config.yaml
arch: "transformer"
model: "self-supervised audio encoder (BEST-RQ)"
dataset: "Morse code for random letters and digits, with fading, noise and interfering tones"
train_examples: 26041
n_mels: 40
hop_length: 160
input: "log_mel"
win_length: 400
codebook_size: 256
mask_prob: 0.08
norm: "layernorm"
norm_position: "pre"
activation: "squared_relu"
mlp_ratio: 6
head_dim: 64
fused_qkv: true
bias: "all"
qk_norm: true
parallel_block: false
inner_norm: false
moe: "top_k"
num_experts: 8
moe_every: 2
expert_mlp_ratio: 1
experts_per_token: 1
shared_expert: false
subsampling: 4
layers: 14
width: 320
positions: "learned"
residual_init: "none"
optimizer: "soap"
beta2: 0.95
lr: 0.0013
beta1: 0.95
shampoo_beta: 0.95
eps: 1e-08
precondition_frequency: 10
max_precond_dim: 512
one_sided: false
adamw_lr_other_params: 0.0029
steps: 7600
batch_size: 128
epochs: 37.4
lr_schedule: "cosine_restarts"
final_lr_fraction: 0
warmup_steps: 380
weight_decay: 0.4
adamw_weight_decay_other_params: 0.01
Rows from block 10, named by matrix and row number. Rows with one number belong to one neuron. Each number is 50 + 12 x the weight over its row's rms, rounded and kept within 0 to 99. All counts start at 0. After the name is the row's rms in percent of the matrix's.
# fc1: MLP up (model.blocks.10.mlp.fc1.weight, 1920x320), inputs 107-213
# fc2: MLP down (model.blocks.10.mlp.fc2.weight, 320x1920, transposed), outputs 107-213
fc1.977 051:63 14 48 45 50 49 70 49 47 39 28 40 76 46 54 47 57 66 35 57 49 51 37 56 66 28 58 36 53 68 38 56 69 58 34 53 40 16 56 45 39 51 63 37 50 58 49 44 51 55 67 56 70 41 78 47 66 90 46 57 49 48 48 42 63 34 72 53 47 60 57 56 71 57 39 60 37 36 49 69 48 29 51 74 41 42 34 61 50 25 49 58 65 29 38 61 57 48 68 70 35 44 41 59 52 57 48
fc1.978 054:47 32 42 59 39 42 70 55 55 50 28 50 52 52 38 70 74 49 65 36 49 53 43 56 30 44 42 64 59 60 49 32 53 55 41 44 52 62 55 47 37 51 30 50 67 63 43 33 33 60 54 71 58 57 50 78 49 38 58 55 45 56 43 57 29 46 37 57 61 37 30 62 63 43 39 43 63 33 43 47 33 44 42 63 27 64 64 57 65 54 65 41 63 61 46 74 66 52 56 69 50 57 43 42 56 50 63
fc1.979 075:55 44 57 49 65 59 49 57 34 45 43 49 45 41 44 52 37 49 48 43 50 56 46 47 72 68 30 14 67 65 49 38 41 44 46 54 51 41 65 54 52 34 42 44 54 54 41 62 46 53 68 68 44 49 43 67 55 53 63 40 64 55 46 63 82 35 47 44 37 36 41 59 56 62 44 61 50 46 56 34 62 47 19 47 38 44 44 29 42 58 62 38 69 50 51 59 51 50 42 48 70 56 44 51 54 63 44
fc1.980 074:47 71 62 38 62 38 48 40 51 44 37 53 18 46 63 59 50 52 37 59 50 59 42 58 47 49 40 63 52 52 51 52 39 68 40 42 29 36 45 36 51 55 44 47 47 30 32 52 34 67 63 34 42 70 71 55 36 82 54 46 53 50 41 54 72 50 45 47 54 45 36 63 50 39 59 59 42 54 30 56 67 47 54 63 47 40 43 55 56 35 37 35 54 42 54 37 48 57 68 73 55 57 36 45 49 19 65
fc1.981 053:54 39 50 44 42 57 71 50 52 54 43 23 28 46 47 57 50 50 52 49 52 37 71 65 58 59 90 47 53 30 55 44 41 34 62 49 44 47 54 60 50 53 47 50 50 57 50 47 60 43 68 45 73 42 76 37 40 52 57 51 41 48 61 59 66 37 39 37 50 49 35 34 53 31 54 55 76 40 17 42 48 54 49 51 40 48 70 67 40 65 64 51 35 50 44 54 57 43 45 51 47 28 32 68 47 56 34
fc1.982 067:37 31 71 51 52 43 62 53 44 55 23 44 67 49 51 35 45 72 36 40 44 65 54 56 47 64 83 63 48 52 65 30 63 51 48 32 68 44 62 41 68 57 40 41 39 46 53 49 53 46 53 64 37 57 38 58 22 58 44 63 49 39 76 47 57 43 60 61 62 49 56 54 52 46 44 47 53 32 50 47 48 67 64 43 47 67 43 47 45 48 47 51 20 46 48 72 46 52 55 64 39 59 39 60 59 62 54
fc1.983 078:38 65 49 37 52 46 68 42 62 51 38 51 54 47 63 70 54 45 38 38 60 56 70 45 63 46 58 59 70 70 55 47 51 45 36 63 48 41 61 40 44 45 48 56 49 40 49 60 35 53 47 32 58 46 47 54 64 54 36 49 42 79 25 48 40 53 29 78 65 45 49 74 26 46 56 49 47 42 47 27 54 45 39 43 35 46 52 44 46 37 52 64 53 18 68 44 48 30 60 57 42 63 67 53 57 55 49
fc1.984 130:29 61 54 68 56 68 51 49 44 36 40 39 68 47 56 55 62 49 53 46 60 45 55 60 36 42 67 52 50 45 54 40 64 46 46 60 22 53 63 45 41 65 53 64 26 28 67 46 52 51 39 42 52 69 71 64 58 47 72 57 62 51 50 54 43 64 43 67 33 49 50 19 48 50 52 57 50 41 55 34 54 56 54 72 65 32 42 50 58 56 54 41 54 44 61 47 24 48 58 23 50 32 31 45 50 37 45
fc1.985 092:51 34 63 75 55 39 48 49 75 57 57 58 51 57 50 48 50 46 62 52 64 70 55 40 46 46 36 62 46 37 59 50 30 52 46 57 45 50 43 68 42 57 74 64 56 27 47 55 38 49 46 46 60 46 48 55 45 54 48 51 42 44 51 70 31 67 40 72 74 43 61 45 23 52 25 59 52 40 48 37 47 37 59 45 37 45 45 38 47 46 64 22 60 62 34 53 31 43 56 63 46 26 62 36 60 38 59
fc1.986 086:51 32 42 74 70 37 48 31 54 48 42 52 33 42 48 61 44 46 43 45 41 51 59 49 57 46 60 43 35 43 25 67 31 51 49 53 42 61 66 45 46 41 43 83 41 50 62 46 63 58 73 58 76 59 54 45 67 49 50 63 62 66 52 67 48 26 46 65 39 63 54 46 44 56 37 45 50 56 26 30 47 52 33 50 36 41 63 45 50 48 26 34 41 38 24 37 45 53 58 53 39 59 41 49 44 56 55
fc1.987 136:40 37 53 57 36 42 65 71 50 51 59 57 37 41 33 60 58 51 48 50 34 41 61 69 72 67 37 68 30 45 55 29 52 63 28 68 70 37 61 37 52 43 59 58 64 64 31 49 36 44 46 55 72 48 61 78 46 53 54 41 37 42 48 44 63 38 29 54 51 37 63 55 54 55 39 39 42 31 47 70 39 75 48 68 48 61 44 40 57 40 51 42 61 37 56 40 57 41 44 58 68 68 63 50 51 45 27
fc1.988 124:32 43 61 71 34 67 51 66 28 45 50 46 61 26 36 55 39 48 41 53 71 36 65 43 65 37 67 56 41 57 33 49 36 73 46 61 52 50 58 46 49 60 58 38 53 22 43 53 56 48 30 24 45 61 68 58 53 85 57 43 41 54 20 58 38 51 53 66 44 48 53 52 53 56 65 37 48 58 22 32 59 37 42 46 35 71 41 70 46 38 59 30 48 44 37 29 47 47 45 53 52 46 38 73 70 64 45
fc1.989 094:72 50 42 67 55 55 69 50 26 43 20 20 43 63 53 49 52 63 53 39 64 45 45 33 68 44 45 33 55 47 33 69 41 77 45 41 37 57 39 41 46 62 25 27 42 38 53 68 59 52 67 46 51 69 60 50 48 40 64 34 38 32 38 60 50 56 58 49 55 46 54 58 65 36 44 49 73 52 41 49 52 49 50 72 41 46 35 69 51 48 54 35 55 74 35 45 31 29 54 56 54 43 57 49 45 58 57
fc1.990 074:35 20 31 19 55 36 35 50 51 33 35 58 50 67 56 51 46 57 49 57 54 41 45 62 53 45 49 56 45 52 57 55 60 48 51 37 31 52 44 33 57 39 54 66 56 52 67 48 64 56 44 57 60 51 66 52 60 67 45 55 51 36 47 61 44 68 51 73 45 44 44 49 38 47 81 44 49 70 60 33 48 73 56 34 25 30 60 46 66 61 47 61 66 35 43 46 35 53 25 46 71 43 53 56 63 43 46
fc1.991 102:60 44 73 43 61 57 45 68 50 35 48 44 38 40 57 41 54 53 54 37 45 57 34 57 46 45 39 47 29 73 51 50 63 52 33 44 47 56 58 39 57 27 43 66 44 49 35 62 57 43 52 59 46 62 81 40 71 71 69 35 34 48 41 80 58 45 51 61 53 36 39 39 45 61 59 37 55 53 34 47 55 49 71 59 46 43 59 51 48 37 67 52 64 27 34 40 51 46 34 38 61 22 58 36 58 51 36
fc1.992 119:48 39 63 52 37 48 60 46 36 49 48 56 64 67 59 36 43 64 34 44 27 33 36 46 64 65 35 61 42 48 55 46 91 38 56 44 28 24 54 54 51 34 41 69 55 53 40 52 73 36 48 36 51 56 52 52 65 39 80 52 53 47 52 56 46 68 17 69 50 65 64 73 48 49 39 59 63 54 37 62 55 40 29 35 30 38 44 51 40 51 63 64 54 57 44 35 50 43 52 55 66 61 34 59 49 60 32
fc1.993 126:61 43 23 67 54 74 56 53 62 24 30 37 62 41 17 51 71 56 81 38 49 38 53 61 62 56 42 46 39 62 42 47 67 66 55 48 56 40 67 37 73 48 51 59 40 41 35 57 49 46 66 59 76 56 49 58 49 43 50 61 62 45 54 41 42 39 39 38 62 55 59 45 58 48 47 70 52 29 50 43 35 51 52 58 56 29 70 59 78 41 39 30 46 56 34 49 60 67 68 55 56 76 60 47 39 50 46
fc1.994 080:33 33 83 35 46 53 48 47 51 77 54 56 46 58 45 49 58 23 47 32 52 54 52 45 60 58 47 52 69 43 46 33 29 65 76 90 58 61 67 39 43 49 59 38 41 46 40 48 38 58 58 65 65 56 64 64 51 54 35 66 57 65 49 63 39 36 54 64 62 61 47 39 58 49 58 58 37 47 59 43 74 56 55 55 44 58 36 32 47 55 43 34 48 64 46 59 48 19 45 77 53 53 48 40 57 62 41
fc1.995 072:35 61 50 46 54 53 48 54 72 26 36 40 36 52 33 58 54 44 58 54 41 60 27 71 55 38 37 36 55 55 54 58 56 66 26 39 36 46 17 53 34 32 42 67 43 43 33 48 30 62 61 78 42 57 58 43 36 46 55 44 47 67 59 43 44 62 55 58 53 55 41 67 54 27 56 48 44 50 49 41 33 55 47 69 30 45 61 68 45 55 75 47 48 40 33 49 40 65 48 35 44 36 55 61 48 33 45
fc1.996 101:67 51 53 58 51 47 44 43 51 38 49 47 56 38 44 57 65 59 60 44 34 41 58 56 54 66 50 61 50 53 50 74 36 63 32 34 79 55 56 51 42 53 26 49 44 65 16 35 47 50 50 48 83 47 44 54 53 72 61 36 41 41 30 54 41 63 56 63 53 53 56 38 39 63 51 58 71 57 44 57 50 52 54 22 38 62 49 42 50 50 79 53 61 40 61 49 61 42 36 48 34 57 67 47 45 51 46
fc1.997 090:33 43 63 37 52 56 46 43 40 35 54 63 33 22 71 54 45 48 45 62 49 36 47 46 71 25 51 47 33 53 45 52 42 62 37 53 25 65 31 38 58 48 41 60 64 65 53 55 53 53 64 68 45 63 37 54 41 42 55 54 25 51 53 60 60 46 35 55 61 43 34 36 59 41 35 57 56 42 55 34 46 76 49 46 41 55 55 50 35 43 45 38 47 41 49 70 32 43 56 46 53 20 35 45 68 58 44
fc1.998 075:54 37 75 54 31 39 45 38 48 26 57 57 27 51 52 49 60 71 39 21 72 55 53 44 54 47 38 44 70 50 64 46 60 60 37 35 49 35 41 56 63 60 41 50 41 41 49 33 30 50 59 59 55 56 51 57 25 53 43 53 56 73 68 47 61 47 70 44 56 56 37 58 57 35 47 40 46 45 63 37 28 57 51 57 48 45 64 52 66 43 31 47 61 11 23 47 51 68 37 55 67 53 36 34 24 47 58
fc1.999 119:55 18 55 34 52 52 48 36 38 40 55 59 40 59 41 49 67 44 46 49 78 45 54 74 45 56 57 53 67 41 49 55 71 47 39 49 60 30 31 38 52 71 50 56 35 52 62 49 77 47 38 66 63 49 42 64 50 41 51 51 47 54 41 61 48 38 47 43 43 45 55 56 38 52 45 70 54 44 46 51 65 25 41 57 56 55 48 64 43 57 63 58 34 42 66 69 42 70 50 64 53 41 39 44 67 52 62
fc1.1000 117:58 69 67 67 34 53 53 42 62 49 38 52 43 50 43 53 64 56 39 61 57 41 41 53 61 59 48 42 55 51 36 42 63 43 37 45 60 34 47 51 53 46 66 54 38 44 47 53 34 32 53 40 46 53 79 40 57 82 81 65 63 26 68 66 52 43 43 51 44 26 51 66 61 56 70 52 63 56 54 40 49 57 51 27 27 67 43 54 32 34 55 55 59 57 37 63 64 65 47 47 52 78 45 55 46 43 43
fc1.1001 086:59 37 57 56 49 40 51 63 65 52 55 45 51 62 46 47 76 46 52 53 52 38 52 38 70 55 38 39 52 24 52 41 56 54 40 48 62 63 39 54 30 30 56 44 46 42 47 57 63 46 68 57 65 38 28 56 61 40 67 38 30 53 71 57 67 45 60 50 39 60 65 59 50 47 52 63 50 52 13 41 49 30 65 56 41 23 73 45 50 37 57 55 58 41 20 57 41 33 61 59 61 64 51 42 27 47 46
fc1.1002 119:59 50 53 51 67 64 71 32 45 57 51 57 30 44 55 32 58 69 36 35 51 58 46 52 04 28 53 28 53 59 45 40 64 75 23 30 43 53 45 43 41 53 48 55 38 37 40 46 42 67 60 79 28 41 50 46 29 62 46 45 51 50 65 51 41 55 53 27 37 56 51 48 30 40 53 64 58 31 38 43 57 61 57 43 35 33 63 32 67 24 61 57 50 63 60 44 41 75 78 47 41 35 51 34 43 41 42
fc1.1003 129:52 42 52 70 75 34 39 54 36 57 50 53 58 39 44 36 59 49 58 47 43 50 35 58 44 46 71 39 35 47 51 51 57 63 55 35 21 47 42 52 45 65 51 57 33 48 88 67 27 36 48 56 47 70 56 49 55 53 59 49 41 34 45 39 36 37 82 61 33 58 37 45 55 46 50 68 46 36 48 49 32 40 52 54 25 42 44 40 37 52 72 27 36 39 56 43 64 49 56 51 67 72 24 52 42 39 58
fc1.1004 077:54 31 54 46 65 32 56 49 51 53 63 51 47 56 36 47 51 83 62 44 54 50 55 73 48 57 49 53 54 39 54 63 51 37 39 62 53 32 46 59 47 51 54 66 47 73 46 49 51 45 59 59 27 50 52 63 48 53 61 41 75 30 59 46 41 47 38 46 48 54 35 53 35 49 66 45 58 51 69 46 33 64 57 55 56 46 62 48 28 48 58 53 50 56 40 31 46 67 52 68 49 58 68 46 32 49 51
fc1.1005 089:54 49 55 43 50 59 32 44 56 33 59 47 68 45 49 48 76 48 70 22 76 31 56 56 49 54 49 36 55 56 47 58 61 59 69 55 41 51 25 58 60 57 48 57 61 41 56 46 58 49 74 61 60 68 67 44 41 60 37 41 37 38 45 58 46 44 52 32 31 45 66 58 36 78 25 54 47 39 54 32 43 52 52 47 51 52 56 45 63 39 39 65 42 58 32 63 47 53 52 58 30 58 66 32 57 37 32
fc1.1006 120:57 45 50 44 64 45 60 42 61 45 32 53 51 50 64 60 50 76 57 60 63 78 33 62 41 38 49 28 57 50 53 45 48 47 36 64 48 40 54 60 38 43 27 67 56 34 40 44 30 59 47 71 52 48 50 43 50 58 44 51 46 39 47 58 61 59 52 42 59 73 36 55 46 47 41 40 46 54 50 52 41 58 49 61 62 46 35 39 42 49 60 50 71 29 63 62 63 67 37 53 53 41 53 27 44 58 48
fc1.1007 078:55 62 56 20 56 38 54 43 47 32 45 43 59 37 36 65 35 66 57 57 48 56 34 59 54 57 64 47 65 54 63 49 51 83 33 38 58 74 62 61 74 53 38 41 48 32 42 55 40 43 41 72 66 55 68 46 51 63 50 37 61 37 27 49 41 50 50 35 42 65 69 54 44 40 50 42 66 57 51 18 41 34 39 59 45 21 45 42 56 50 51 40 55 45 40 47 45 60 65 58 34 53 37 37 47 67 62
fc2.977 033:42 53 68 29 59 46 45 42 59 53 52 45 35 60 69 48 56 66 71 41 51 38 53 34 50 39 45 51 22 41 46 74 27 56 53 39 48 38 61 63 45 42 53 52 27 54 67 46 36 42 58 60 35 47 65 54 40 45 47 61 32 77 51 63 52 63 43 52 35 58 43 32 49 41 38 45 41 66 44 45 46 56 43 51 28 30 72 58 62 43 69 47 28 47 41 37 27 42 62 41 56 55 70 70 57 48 45
fc2.978 042:55 44 52 23 54 53 55 42 49 66 41 44 46 45 70 44 68 25 55 40 55 49 46 42 30 58 65 50 58 37 52 25 34 55 29 45 68 47 57 56 41 48 49 62 24 68 41 48 48 46 49 64 29 38 36 48 49 54 36 59 42 24 59 47 43 48 76 67 45 57 56 52 51 39 56 46 49 58 42 52 30 43 41 47 64 48 56 51 60 48 58 40 45 35 51 80 30 72 64 33 46 60 56 39 71 44 45
fc2.979 073:32 55 39 71 49 56 56 57 51 74 42 32 56 54 60 45 66 42 58 47 67 47 75 65 52 47 66 59 46 46 51 64 40 76 51 44 44 47 37 72 67 59 60 40 60 55 51 43 67 44 41 36 71 31 45 37 56 42 57 59 36 75 49 45 51 56 35 46 52 74 52 36 25 58 36 42 63 46 39 49 57 73 54 60 56 25 59 67 59 47 49 69 61 40 62 58 48 43 74 57 52 43 46 54 43 49 51
fc2.980 075:25 33 55 70 51 57 56 54 49 42 48 49 61 40 37 73 42 52 65 66 36 48 65 51 43 31 54 51 32 37 45 37 35 61 59 59 49 43 34 58 54 52 80 68 52 67 54 51 48 33 32 53 33 33 44 43 75 28 60 44 31 57 46 48 45 56 62 54 56 55 49 67 65 66 36 48 56 39 46 40 60 53 45 28 53 54 47 43 41 61 57 54 60 42 51 66 56 54 48 46 41 31 49 45 67 59 35
fc2.981 046:31 49 59 46 62 67 44 52 42 62 54 53 40 56 50 24 54 72 47 44 44 32 49 48 51 17 30 41 50 52 30 61 59 59 56 62 52 46 47 49 44 60 54 48 46 52 50 44 69 63 35 51 49 29 40 72 52 66 60 54 39 47 37 42 42 35 37 58 60 55 43 36 54 62 41 62 48 53 53 39 46 54 41 46 56 57 43 48 60 54 61 42 65 37 49 38 51 42 47 44 40 75 71 25 59 49 52
fc2.982 054:54 71 44 55 57 35 47 51 51 45 53 39 64 43 49 61 41 38 37 34 54 40 44 45 67 31 59 63 33 59 40 51 28 46 63 53 14 65 59 35 51 66 58 42 66 51 63 46 41 38 46 57 62 51 39 46 54 46 54 38 39 40 54 83 40 49 57 65 55 57 54 51 50 45 65 37 59 64 36 46 33 64 58 49 49 30 48 55 63 46 43 56 65 53 40 42 50 59 52 38 62 50 54 53 65 45 56
fc2.983 081:56 51 65 56 66 62 62 34 73 30 62 39 43 40 56 54 74 37 32 46 50 53 30 36 39 62 53 59 34 09 68 72 51 34 69 51 47 60 30 70 53 55 40 55 71 56 49 59 64 49 27 70 47 63 55 41 63 36 60 56 51 61 58 43 54 46 62 43 59 39 49 54 32 54 52 31 54 49 57 52 53 61 51 62 43 57 64 60 43 49 48 63 46 58 27 56 64 45 43 46 50 44 52 52 75 36 52
fc2.984 125:64 39 67 38 49 46 61 46 56 59 10 42 44 34 45 37 41 50 29 50 55 56 51 51 54 57 61 54 50 35 37 50 46 41 38 33 39 48 42 48 46 64 50 42 53 47 71 48 56 40 46 47 57 70 43 50 68 59 61 63 43 50 57 45 46 48 57 57 48 39 51 47 41 50 62 26 25 41 53 49 35 48 64 53 52 62 60 70 70 54 68 55 56 50 48 65 34 49 58 48 54 43 56 35 34 38 23
fc2.985 087:31 64 38 52 37 36 37 49 49 40 44 44 58 50 73 38 45 52 60 51 44 23 43 39 25 68 49 44 46 38 50 47 38 57 55 52 46 73 40 37 63 76 60 61 63 73 44 38 45 51 44 30 56 61 57 36 49 27 46 33 53 26 47 47 59 50 61 19 46 55 49 54 69 45 40 52 41 58 54 49 51 40 45 53 61 48 34 66 52 58 27 84 50 60 50 43 34 37 56 59 31 74 45 52 50 31 60
fc2.986 085:28 40 78 42 34 61 72 52 65 39 37 38 57 38 46 47 50 70 56 49 41 56 72 48 47 60 75 56 58 50 49 53 48 49 59 60 53 61 20 46 51 49 34 42 51 45 50 51 39 50 50 56 57 47 34 70 50 57 46 57 46 54 54 39 40 37 56 55 62 32 68 62 29 48 47 35 46 56 51 52 36 60 47 41 42 59 59 47 37 55 78 57 64 26 83 54 52 41 43 50 65 40 45 49 64 68 73
fc2.987 135:45 56 66 52 44 49 53 60 49 53 56 55 69 46 47 45 32 47 61 48 33 45 39 61 52 38 41 46 58 38 70 36 42 49 69 52 64 59 30 50 65 55 62 71 35 44 52 43 43 46 67 60 47 62 55 46 40 61 53 45 55 56 51 37 66 53 48 52 51 68 52 57 55 34 44 42 50 43 59 44 46 41 48 59 35 58 66 53 47 37 40 57 43 39 44 58 35 49 38 49 47 39 48 64 56 56 34
fc2.988 126:46 33 43 51 46 31 55 59 52 59 48 37 74 69 71 47 42 59 41 51 44 58 58 25 62 45 31 40 49 67 34 51 36 39 52 69 42 47 35 80 55 67 62 38 39 68 64 63 60 55 72 59 33 37 51 40 54 45 47 65 36 52 47 33 50 54 45 55 55 63 55 49 40 78 40 65 30 59 50 40 58 56 56 64 59 40 54 74 82 61 39 54 49 48 38 54 51 47 47 45 54 54 44 41 47 47 60
fc2.989 111:45 50 52 34 61 27 61 51 34 51 60 46 80 62 63 38 62 66 24 53 43 60 53 60 35 40 56 49 32 32 60 70 55 68 80 65 67 58 23 37 46 54 50 53 42 55 43 51 49 42 26 43 42 41 49 41 52 46 58 69 59 54 56 52 53 46 52 49 47 44 32 61 58 48 34 43 43 50 39 29 49 63 54 42 51 55 70 47 44 42 69 32 36 47 25 63 45 47 45 41 38 35 69 37 59 53 43
fc2.990 074:66 79 60 68 60 55 58 56 35 43 42 60 53 21 21 44 41 46 33 59 19 59 67 47 38 58 59 48 44 47 25 61 48 33 53 59 36 56 52 61 52 52 53 63 38 63 65 57 53 44 55 44 61 52 35 52 46 39 47 56 55 47 45 40 58 46 61 65 48 38 47 68 46 61 45 44 52 47 52 59 56 45 49 32 55 37 37 54 51 49 61 26 49 59 28 48 41 64 39 50 61 80 41 39 52 51 61
fc2.991 091:31 44 64 51 43 55 49 51 55 56 72 70 46 59 57 41 74 85 61 39 43 26 47 50 59 66 40 61 50 54 44 67 45 59 32 55 43 56 32 46 39 59 55 44 54 38 56 36 57 51 34 47 44 43 53 47 40 40 48 59 56 39 63 41 52 57 62 49 24 70 51 50 73 50 25 51 38 44 58 41 80 79 36 54 50 46 67 44 57 47 52 67 44 47 17 61 40 60 56 51 37 71 36 44 57 59 40
fc2.992 109:51 50 71 50 64 60 41 64 67 45 47 48 56 26 34 50 65 48 32 37 44 46 25 63 43 34 54 44 46 47 57 47 45 52 69 45 58 46 69 37 49 48 56 49 47 45 45 78 41 60 62 66 58 60 65 46 61 53 39 53 58 64 40 15 33 56 67 48 55 48 63 35 16 51 35 39 59 35 62 59 55 38 37 64 48 39 51 47 56 60 51 31 44 26 59 50 51 52 40 54 41 48 53 56 31 54 71
fc2.993 132:57 59 56 61 41 49 42 38 74 42 58 57 57 52 52 46 35 56 52 56 50 26 65 83 32 42 52 32 56 24 51 55 58 54 63 50 48 58 33 40 61 30 64 58 52 54 51 47 53 35 54 53 71 60 57 52 73 43 46 48 51 61 46 36 55 49 65 62 43 50 44 43 52 43 45 55 46 49 42 62 69 44 55 45 37 58 48 63 27 69 46 57 43 54 47 39 44 39 39 56 63 49 49 57 62 73 27
fc2.994 077:68 52 36 64 62 40 51 62 30 41 28 31 50 36 47 48 27 62 64 44 54 68 85 31 60 54 58 46 49 42 50 46 68 52 38 40 36 38 48 47 53 42 43 58 70 59 46 37 53 54 43 39 33 47 48 41 52 50 69 46 51 43 56 42 61 67 50 38 51 49 44 56 51 50 51 42 59 49 42 69 43 58 65 59 34 34 65 53 40 43 57 64 39 52 74 42 57 52 35 51 50 42 47 55 49 41 49
fc2.995 083:38 41 60 52 53 22 61 38 60 49 69 53 53 72 68 54 48 44 65 54 40 50 52 60 55 54 45 36 64 50 50 57 48 48 60 47 57 42 67 36 44 74 39 65 52 57 55 48 64 43 40 35 53 40 39 45 48 53 55 72 40 44 43 45 60 41 66 52 59 59 71 56 44 55 40 60 63 47 57 50 62 64 60 61 73 57 54 60 59 43 57 54 44 53 42 39 47 34 42 49 66 31 38 56 45 53 43
fc2.996 089:60 58 45 47 47 53 37 38 57 49 69 62 52 46 65 58 42 50 41 45 55 50 40 47 47 37 41 50 53 55 42 53 43 58 33 79 45 63 35 46 62 59 70 48 54 48 66 60 77 38 53 56 53 68 56 58 48 49 50 43 53 58 61 32 55 27 50 51 67 50 43 55 41 48 59 58 45 52 61 65 55 63 53 58 57 68 46 51 43 42 39 33 45 34 56 51 41 47 46 41 66 51 44 52 55 48 66
fc2.997 086:63 49 63 73 54 67 34 65 59 42 60 64 42 59 45 79 47 56 36 30 38 52 72 45 32 57 34 56 57 44 45 38 49 49 67 55 52 43 61 37 40 47 54 36 51 63 63 48 39 45 61 41 54 35 44 37 44 45 54 50 41 53 55 48 34 45 51 56 45 64 41 52 42 46 35 13 43 58 63 50 41 23 62 35 53 48 52 58 57 46 66 65 44 47 54 53 70 52 44 43 37 56 58 58 32 41 24
fc2.998 081:52 27 51 46 50 14 49 45 37 62 42 45 80 47 51 55 65 64 33 54 56 42 67 42 73 54 48 63 60 33 67 21 52 58 63 58 65 58 48 60 61 41 57 49 52 51 43 47 40 47 33 55 60 54 64 58 37 43 66 50 32 40 44 43 64 42 40 42 44 44 35 46 46 49 40 60 46 57 63 21 61 52 46 51 66 50 65 39 66 52 61 60 53 59 48 30 52 38 55 66 44 42 63 78 58 57 48
fc2.999 125:29 50 66 35 56 55 49 63 49 43 50 52 59 47 49 37 38 63 26 57 44 40 49 43 70 57 69 46 33 40 47 36 47 45 61 67 78 56 46 46 82 70 42 52 46 50 63 40 63 61 56 45 58 43 42 48 65 63 46 54 47 60 49 48 60 49 67 64 67 35 41 40 58 48 32 51 48 63 50 66 48 61 34 51 40 41 43 63 50 47 51 35 39 65 53 38 50 48 37 45 36 41 53 44 47 43 50
fc2.1000 127:42 49 65 35 57 43 40 53 48 38 46 52 50 64 60 66 77 44 76 55 52 51 38 26 42 37 34 31 28 34 46 62 56 58 54 42 49 57 59 48 50 60 44 35 55 53 43 27 56 66 54 64 67 54 21 40 48 26 41 50 39 50 57 57 28 55 46 50 55 34 48 31 49 50 51 67 30 53 55 31 69 39 43 55 57 55 47 52 56 43 64 43 57 45 51 38 35 46 43 44 54 31 58 70 67 43 55
fc2.1001 086:50 32 38 53 55 56 61 28 54 27 54 53 54 54 60 59 56 52 40 57 62 57 53 50 61 52 69 44 37 21 65 39 52 54 47 28 46 57 38 51 80 59 50 47 38 57 42 52 52 60 52 37 82 48 49 49 57 87 52 52 38 51 51 56 37 43 40 35 55 54 30 25 54 67 46 42 40 44 54 57 45 51 27 62 62 34 35 40 67 75 83 28 49 50 37 42 58 60 40 71 48 59 67 45 44 37 48
fc2.1002 123:37 65 62 62 48 30 25 62 42 50 57 26 61 46 46 66 47 51 44 57 57 44 51 37 48 50 65 39 41 42 37 40 32 51 58 69 35 70 55 66 64 35 57 52 66 56 49 41 53 41 07 70 47 61 57 41 53 58 26 55 39 64 43 46 47 45 54 47 34 56 55 42 42 73 44 43 36 26 63 35 46 66 64 50 75 51 45 39 69 42 35 46 53 57 82 59 56 44 39 70 41 52 49 50 54 56 51
fc2.1003 130:37 49 56 30 39 59 43 44 66 32 68 41 46 60 36 57 36 35 52 41 47 59 37 49 38 58 42 42 58 34 48 60 57 39 56 44 57 51 57 57 76 60 49 59 53 40 49 45 45 64 56 76 73 40 48 36 59 59 60 58 40 41 42 65 56 46 74 40 54 51 40 56 28 59 55 60 62 58 40 47 38 58 41 48 43 50 57 44 44 41 47 47 40 58 37 57 24 47 51 30 74 28 48 69 48 51 40
fc2.1004 076:49 45 40 57 54 59 51 61 74 35 64 45 73 58 65 54 34 29 45 53 52 45 51 41 54 71 56 68 49 52 51 66 45 64 58 44 38 50 28 18 58 65 48 47 46 59 66 63 53 57 58 57 61 52 38 45 40 54 41 46 47 48 52 34 53 40 74 61 52 57 49 61 44 59 43 54 55 42 36 58 66 71 52 51 44 51 40 33 39 46 53 55 43 47 48 47 64 46 47 38 68 49 48 61 41 51 34
fc2.1005 080:57 54 54 36 53 58 49 58 27 35 44 48 52 55 49 50 65 52 47 42 44 64 67 29 38 46 50 61 29 37 65 34 27 39 40 59 52 44 54 48 47 55 45 39 61 38 48 39 61 50 55 39 64 56 52 25 56 61 61 66 48 43 47 56 71 67 62 49 62 45 59 47 46 54 61 42 45 48 65 36 53 37 32 31 48 68 49 54 46 40 48 42 41 62 41 39 61 28 55 61 50 44 36 64 41 43 78
fc2.1006 121:43 41 47 64 60 57 48 64 56 59 38 49 44 43 54 59 43 50 43 43 45 57 49 43 52 50 40 62 62 47 50 51 57 42 68 62 72 65 50 50 52 69 32 71 50 59 43 48 46 43 35 54 69 61 53 52 63 42 64 63 54 56 43 72 28 60 50 39 52 63 50 54 41 48 43 77 51 63 55 46 43 50 48 56 45 47 60 36 72 57 55 56 46 59 61 52 58 67 46 49 51 55 45 32 63 49 61
fc2.1007 082:48 54 53 66 63 52 43 51 72 65 26 44 51 56 52 33 39 48 54 49 70 51 59 59 38 40 49 55 47 31 52 50 43 37 58 74 48 44 52 63 38 53 34 47 37 56 40 65 39 54 43 71 52 19 54 39 56 61 43 44 57 41 47 51 70 47 59 46 54 31 55 47 59 58 43 53 58 47 56 59 48 50 73 43 29 43 32 53 17 38 32 58 30 46 64 47 42 39 48 53 59 50 38 39 57 36 56